Weights of a small spectrogram autoencoder.
Model: 2.55M parameters, log mel input, encoder arch swin, encoder norm layernorm, encoder activation gelu, encoder patch size [4, 4], encoder depths [4, 4], encoder widths [48, 96], decoder norm groupnorm, decoder activation silu, decoder widths [48, 96, 144, 192].
Training: 9700 steps, batches of 128.
Data: trained on notes from a synthesiser with random patches, 15.9 epochs.
Rows from block 4 of the encoder, named by matrix and row number. Rows with one number belong to one attention dimension. Each number is 500 + 25 x the weight over the matrix's rms, rounded and kept within 0 to 999. All counts start at 0. Numbers have three digits each.
# v: window attention value (encoder.blocks.4.attn.v.weight, 96x96), inputs 0-95
# proj: window attention output (encoder.blocks.4.attn.proj.weight, 96x96, transposed), outputs 0-95
v.8:521506499490507485494487479487521493490514487482524491493516526498509496506510499488500503500506513471511496492513481553486505490482501529519513503500511516506478501494490492495500497497503499495520499480507506512485511518521493522517497517518512521508503498502496527469492511457450504492
v.9:510504506490513514486493468497493500493491486484534502493498547505490503467512507495500507480510513456513524519481491554509514498479482503499532497513527490512493484508488534511480499491514507500487489502506516491502505511489496537492514476516505502499517503496490530495492509472518512486
v.10:510512503511496463524474479501502472494496458524521496475512503498496507505502479500509484524513501500496503472495495531498475523498492501502492510482515510510481487509503480483499508490492494503505485490501507509474511502531494513497504496502507503527527485493498498496503508469464484491
v.11:485490508503507494500506517500495490493488517480487515506463491493485500505494506496495521507494499516488506530506484474501495527494501497525524516499520510495494500501484510492473494413498497467501509497498493511503489489498531485488517497487516523492497519496495478498494506524560510490
v.12:508496496503500492510505506499512477483520497523497490500521493498520500514513493497508481532501498523509475477512501489483497497511507505494471486499473500505498500510515484493520499521505493522503506474502478501483506521508492500515501521506489487502503516509501491493504496473489496507
v.13:501498494495493515498505500498503510510454498491498507496480515500543527503511506509504505528496502538500498507514495498506512497478499485496501491503513500482489508507476496494490498442515504481496500472494490493505481501508476504493513512504498503497502486514496526494496497517516498502
v.14:526503489491500492496497470508505514493478493524496486505543521500522501507512507491501491471502505482514485483503477558503528487478495515485480487502463495503479507493522498526473506568523510500490496523507516488482517521477492518529483495533493483501514493513499587502501497469454491513
v.15:503512512490514505494495500518492525567491491518474499496493529507501508508499522509521509526502486541497503504495540501522521560513502499477492510509479509499494501509514433522454510487514513499499498487488504483496498498523484517475470476489496499498505505494505502520500506545475486485
v.16:493499514498493465499498553528490499501473502523494499501525452506441482495501514505525504420493462498502491492512496489535508569463506487508480545502546525480470506484492525504476492435479489502487501555487520479502488488503518502460450460509497506500499521547507527492513508542439492491
v.17:483508513491501479497494565518475507508456494516500511495456460501490503518476513483521507536515476575501487495461554418505519500503536470493474522502483484493515507506504555505589504457495504503487502503497509490485504518509474508504469490459485510503501482497528522514504499508437491499
v.18:493498517499485474504496541519500499486477499508519493503512441503424470493506502530501493475495475507511496482468479502521483566518486510518490511500536547504471507491495506501514500444471500526480497527498506493499505462501536504454490468520514507501506489520489457491520509515475494496
v.19:515495497502502468499494480504483504491471499504502497511588501498455493499500500487521502449496488518498479500544498530474493422438506501487507526506517498493468513470492507498490498561512485507512503527481529516485498507512523491510452552514505494482482497508494602511494504508454498503
v.20:522502506512504479516501460500498480487488503502514489495504507503503531480514479530515483505494493483510511495475462551504461557506467505494507477484517534502486501495482477491459489488500484510483505479496480475529486457481496502500501476522512491499506496510485453479484494494544506486
v.21:493503509489492470505503493507510501470455502528498503497399493490566508501494487520494512587512489523500505476457493497525470536576497491494514507502464521492527508498490595507544489492478518514492501511503514501495518440478504493587499510470512513506508464503496501500510506501476507492
v.22:505504504498491476502497520538515508504498503503497492487520484505412464490506522530502501410507485476520496476491490519518501611498499519517467511499552544495456499485479514504499507429496512508490501567511519489521513468507518503437467456527501499497498515567510471483533500529478491513
v.23:504498507509511500501500443489466497493485499503525497509536530512335452475500520492508502443500511470508519512497515544494527481490487508490506520487509504521492494503500474494531492531508496476498500498492525495498487497494516505446491544493497500496499500494501498509495510485581507483
v.24:495505513495518488498490414504479507492436491513504497497481518484468495490480513491514502554501508529508517488431537495493517500562507492466510505500421493512513490514520482511578508565511509481497504464492503491494503490516470524500492556452505487510505497475513507519489488454542507476
v.25:485496513503500509503497415496474496458495498491541499491515532492470531509483489513510488555495498498504523510474514544492512415554481518476527504499427487534510499505500461506531498598489498501498503432495475509503500464483492505525521615467512496498500491446482503519504501452566511484
v.26:505496486497491506500501481503504495516501501508480501500470587502459496534495546520525479530503475507493479531523510496507558534516518548490475519504428518495492505516540383503447495535512506462490502473512453483492493531507505504486494535487478478498498569481506417517513491491596493505
v.27:477498506496482506507504515522517499476606500499526493504494494496482525481512471530477481454498492458505498490513468552536456493519453516485494480501528518501502506492487548507457505469471506502496495512504514494511506446465532492499543457537507506505504486501484495483538507510487487517
v.28:470500489501486563500499542494508516514494494481494499508543422498532507475495496512470485555496490552497488501450517469482479474539473479463511465501445464511530506504522462524558503533486497529490502500511488508493515513509491514494495477496488489485497471445471467553501471519454483538
v.29:524493495497513485503503447483525518511515509535477492509508530505589525502492473492499520508497508458501484480531515546498483497527499521468518501509442492493532506498504531511424487576526500512538512520510519494502510518496493511568471498482486503493502489491496559521468484508445510495
v.30:476490492499483532499499476491496503482484498487496492497493502493555506486498496481472473561500502532488508483471514506507495431558476488455508468496403462505542505515530496505537499572481503508499505505496510523480511484479495510561526515492491495483493473454488518549521488470483491525
v.31:497491518516506481509503518505501498478523515503517502514558456502439520492484497535521498472483473491503495508502478529497483501483467533499510522497517530525484512482479450494440492509478486519494502495491477498510488466494552502495472477489503510491490504477477465502493508513486507479
v.32:493501519507499504498496492502506492480426500475474504506451493502454505482502511491510501468502492486504509505490505499500515525470475532499515482492526500494524499501473570495611510517518498478498495492493523512505494479481484482510496506486499491499494492515503574498517504465517515499
v.33:505502491501491521496503490500492514469541503516492502502525554518533440491528464492466491534500522467517494479517472573518496446464489476516495513505547490440470491491504490495468496408485504496489499517504534488500501486505540494494498519547496499497504450466482474495499497575488494515
v.34:515496500501506490502499469515518502492558504514533497505545540494475511503514462513504494495496494537509515486534490507487486390491507466516499522497505516482459500505507416490438491448486503515509503472505479502511498492517500519471499530510510496511508501481507400480498513512491492481
v.35:488494505510503492496506505475499491515514503497528504497492460485504548509491478502528498437500509487492516519517502440487493493560515481486503488492478517531535498504514531496514496578501494511506498529497463510500499518491469497493508465494510496505502615543520539501488491450526497495
v.36:508494506507483489496501442486501508481508499538469498506475513506517455514505446508547497486496535432510480500533501472493502509534491479481493504502519494472537500507511532501575502480517506471503508497488507496499494500497495468528494507503491490490500654566499531500485473454560506506
v.37:493496485501508522501505595512491502513608499446568497502508471495495524488511482504464497545490518468499508482478469525516476506507515478534509491498533511520455492479507474496421487498471497512494505518510489509514517489509505536428502474533524506501504489502497440467494520534500485502
v.38:491508539508503503496500491502477503525541488564494516497547492502511515517478491507527500473517464530478495506532525460506500487572507478477500538499460519522499515496523444522387507491483501545497500543476467491496489519508538518538457471478498518494497517462487495541497518538486486490
v.39:485500501499487476501498513518513495468469506459501513499454470503526506537475529528533506552502489451525467480505497483495513558487498543510486509504516512493504512498468618499534509473488497460490498455504492491472504489505498462531494573481495510503496506501495545506511490515534517495
proj.8:496506474510486511506476480518536499467527509509535500490470487508517500500489522459450501497524501503505498498514489500470489490469499493498473488500471508499479501500511490528501506481485498510500501492504509506462517515479516511500502529502495501498494487482496487485489508519555506521
proj.9:490500487487484535512484505522513514474510490489511504500525530503538495498500497494451497501508508510508508474521525493483482475471504499496482476490492505470499505492508490481508498518484485504497490482493502505488515512445491523490515495516495498499501493466504480467483499513485495523
proj.10:504498489508504515395487497503503487504508502514500496499479484500513498501493515502492500491509501499505488491516497490498501497513507498500491499505488502499493505497500508510507500500488488494500503503496496496508499502503508507496501502490509503503497484508498500503497500492480502500
proj.11:509501509489510500521502518497498482501500500502483495504522493501486501507507479501523500508499511513504508488474500486507494537529523496503502507493515499489520488503507497503470502517506510491502501520502504504497493504544465475511501519488500497499504480517504503491508501498501502487
proj.12:497507499512500472492502472486498489517509506499514504496459494504477497500512508487517506510500496503505516523490492487486501505490493501498506516494495508502499507499494511539509512481501506499500508504507497498497505491533534480501494518502508502493493505511505506498502495499509501487
proj.13:505503495502501525500503494503507490521501505496491498487502501501496477496507482497526502491503494527504502479503508491499511527472503497496503503492532506495515502510507474465524493507489495497506495513509498501508486503499477494495501489500497497498502494516509476478508489487502495496
proj.14:501499484506477488505485479502492535482511492502520498497499511503491480484501519488441509474517487502501518499527513521481485447462486517498513503496496500504472498507493489500528497492458504503502498468497501515492497517439544519512515472498488490496503525487510486510485496543506503506
proj.15:502502485508497507496509525506504539502480499512515506502504513502520473504490495507444496512494503537504490461502485520495503463490493503492490494511513507505437497499503492455510510490485495520506504517505491492514490495439503501508502486487501507492497487509489432513512499473460508505
proj.16:501506470538511487498516445500504521522474503514508504507547514485464489499495520532475495569491508468504504520479465500531498471472522514501506478504571500548496495502485486528508503516535501517487499505511518500490497482500483489516486451497500505505499515517505415516517496515432495511
proj.17:503496484497501525520505472516526552563517496504510489509497480494469505538512486502519488535501470533497464489540459464502500502534538507500472499497518512531473488498495522496504506456492502515495505514494503498489515489507505527496467503474501498506484571504500483524502495519457504498
proj.18:485505460530512483478520458499516513514533509508493501507530516499465493499503523524463497495484512414506500516470488486524500490479518501484506471504525505522494494504500486538449493549554499512491496506505510509497496511503474500520500501499503496491502512505496455516506497502453505523
proj.19:486511457519463485507486463468544514465444505520494496496583503487495494495513507496432505557517491480505479543531510583554487468448483502495531477499488501497494487513505484534512510495475509502488509495507502499530493500471565504514485454519505519506495483545497445544497497529501517530
proj.20:510499501507500500442498501498501476485513502495491500505502516496509481491500518508500505495489518485497510501483501487510510504480500491499504505500507497489521499496501496514493508510520500499503507500502501501502504502518492487496500502502501491504494486492501519492499504497508498498
proj.21:492511514498499541476487452516499527522526490474491501503442525502483597548506525509542511496511493461483490499528512413497486487550529500506494500508589506505500495496501499486501491565486496525497501490487506505500495510501460563498507477467489505504503606510493593490497506514449487476
proj.22:484497443517521483479515466503517523524497501510512502498548510498420486510505509541451490556498529461515513520470487497517496468480532512498492466499536491553478488499494501528469508532550509516499500491509504501482491491479453506518509462507506508505493520497504411502521504491445498526
proj.23:478493449507477459512508530451524499486532503521460502499619551499481428490510462532408494547492523445504476501550526534541495445456499494496507474486407497452507496511505506558448499455518501525482504458503512506513499503479509496503511583538511496503501480500506512531512497526452512558
proj.24:491491484500501525510506517500531541501547498491482502504499504508487488505501470481471484498497490506504495479587497484482492490510509505504487483503461514470479505514516544493495504432497486502519509472482504497494512507441513551489480535510493497505500505493503558500497487515488496528
proj.25:495496491495480507503503546498518510479550496486453500504514549504538471500507481475491511414499479449489480473576536506493496489452493496492503511499429501431509496522513507504501508449490502490517503475488503492521514529465544527493503581518490511491504481494496594496493488513564504530
proj.26:505491510501507485509510562496504510522553507505488491499511546507499417473492451490486496474493496596508508492539500545468509511464509491502525523502534520488505509500523458513632497507508497498504504472495496498483483519499525499518501551508500489492497547465498498506496491535621510485
proj.27:481497502506489448475512483521453460503487495500493505509487554508501531502493533523518494456499501410492518489430536479506506478506498491504486489501494493511531499499491482494479497528555505508495508502503503506517498496518460478514556481518506499493505490466499473492486514489474475538
proj.28:505492505518500498488519532508497514490521500488512486500434491504510507516510516506507490377483461499505469512448494501496507528590468498503510499511441502507468497519505538493443508522509492501495513504500490503517505510457497519494463513486493507508498484501498516558499492515522506498
proj.29:499499548511510494482483532490492530459410496483539500499470530500515566495497516499492507555515478532492524498504513537492507482530478504504502503522544507504491488493505509469601519521465502509496487484507498474481500504458520524496472408498508504501497459509485557491491505519522509455
proj.30:496496497506483502502485509492499501488500502480494487509444516508509516503517502510519501408519474489494502474500529486487495518586481502498506509500451505471480508510497533477480508509486492500495505484498495498515500508484515542494503499496490502500486507477500563514492507544509491506
proj.31:496497493512503466472516504489489481486503497503482507490554536507521494495501513511499508483479504442498499531473500518534507493441487488507512494503507487498508497513504464547504494525517503503501522506500502511501505502520500468502489510503505506494504490512497506523511490517505499500
proj.32:501496508480483501499514493516512497496483493509508494503537506505462467520500502502484497478486473532507507497522510489535500478493458512496501500498524511498504513508509506502553502559482492513510498530501496490526491488545502503485541454507495500498490489546499491537473488499512498502
proj.33:498502476509507499499491507529484517524483497500524504502448532493482562547513529529530487591513482519489440506507490528491491497476515508509475503503495496561487504495506482492591506481538494511503501538492512495485508472451487486513456571499493490496502522515494546504495498471498497513
proj.34:497492498513531520491479478504490495487505495488489500505440517505458481473508511514488513544528502503491509478451470473467507561559491492499499479497435501517476486506513503516435503448554499484510497502503510510438497506460485480520434512479497485511501532484498542494523495550418501473
proj.35:506503508509510508504500477461533492496531500495494486499550533495514463461504530483489500465495524497503524504494485498515506526495497496506544513494530502475522498508498511506495498533473497517507502476494493500508497512534534495503482436486505501499501525512501431507517505541473513463
proj.36:504505477512519498505528471444533548491524503476532484500610464502484505463506525465489513542475514468514504553454500494566515537494469485497544528488533519522540508517509534524521502501510502514501500523506489490474507499506527457476449443487503499500500495563493463508533509534469517459
proj.37:501499509506503506490460515531462481511491495501465502501496551502490509510511505530481505623534509485491489448528491509437500496475544508504471491511487484512503500483483530477527506440487494535499500446495511510515498493462507508531474555495510493494497543403491527478500500496488489507
proj.38:500493499501496509509481481485537502492562491490520506501482472496611523495501503480510501420527522450502496510484498494480494474453509488504517483493524489497524491516496495480452509483494497514503500502503495501479493496496476507493472506515491506505491512516504450478502505468454500493
proj.39:497500520488496479506523483525456517515432503522488508497533420499509539506491423521500491533482492470502507520454529484494489441487488503499487491493440490522506502484502550473478493466486518500502492481495498498529493492491503510483540431512503499496497508448505551504480498511410496518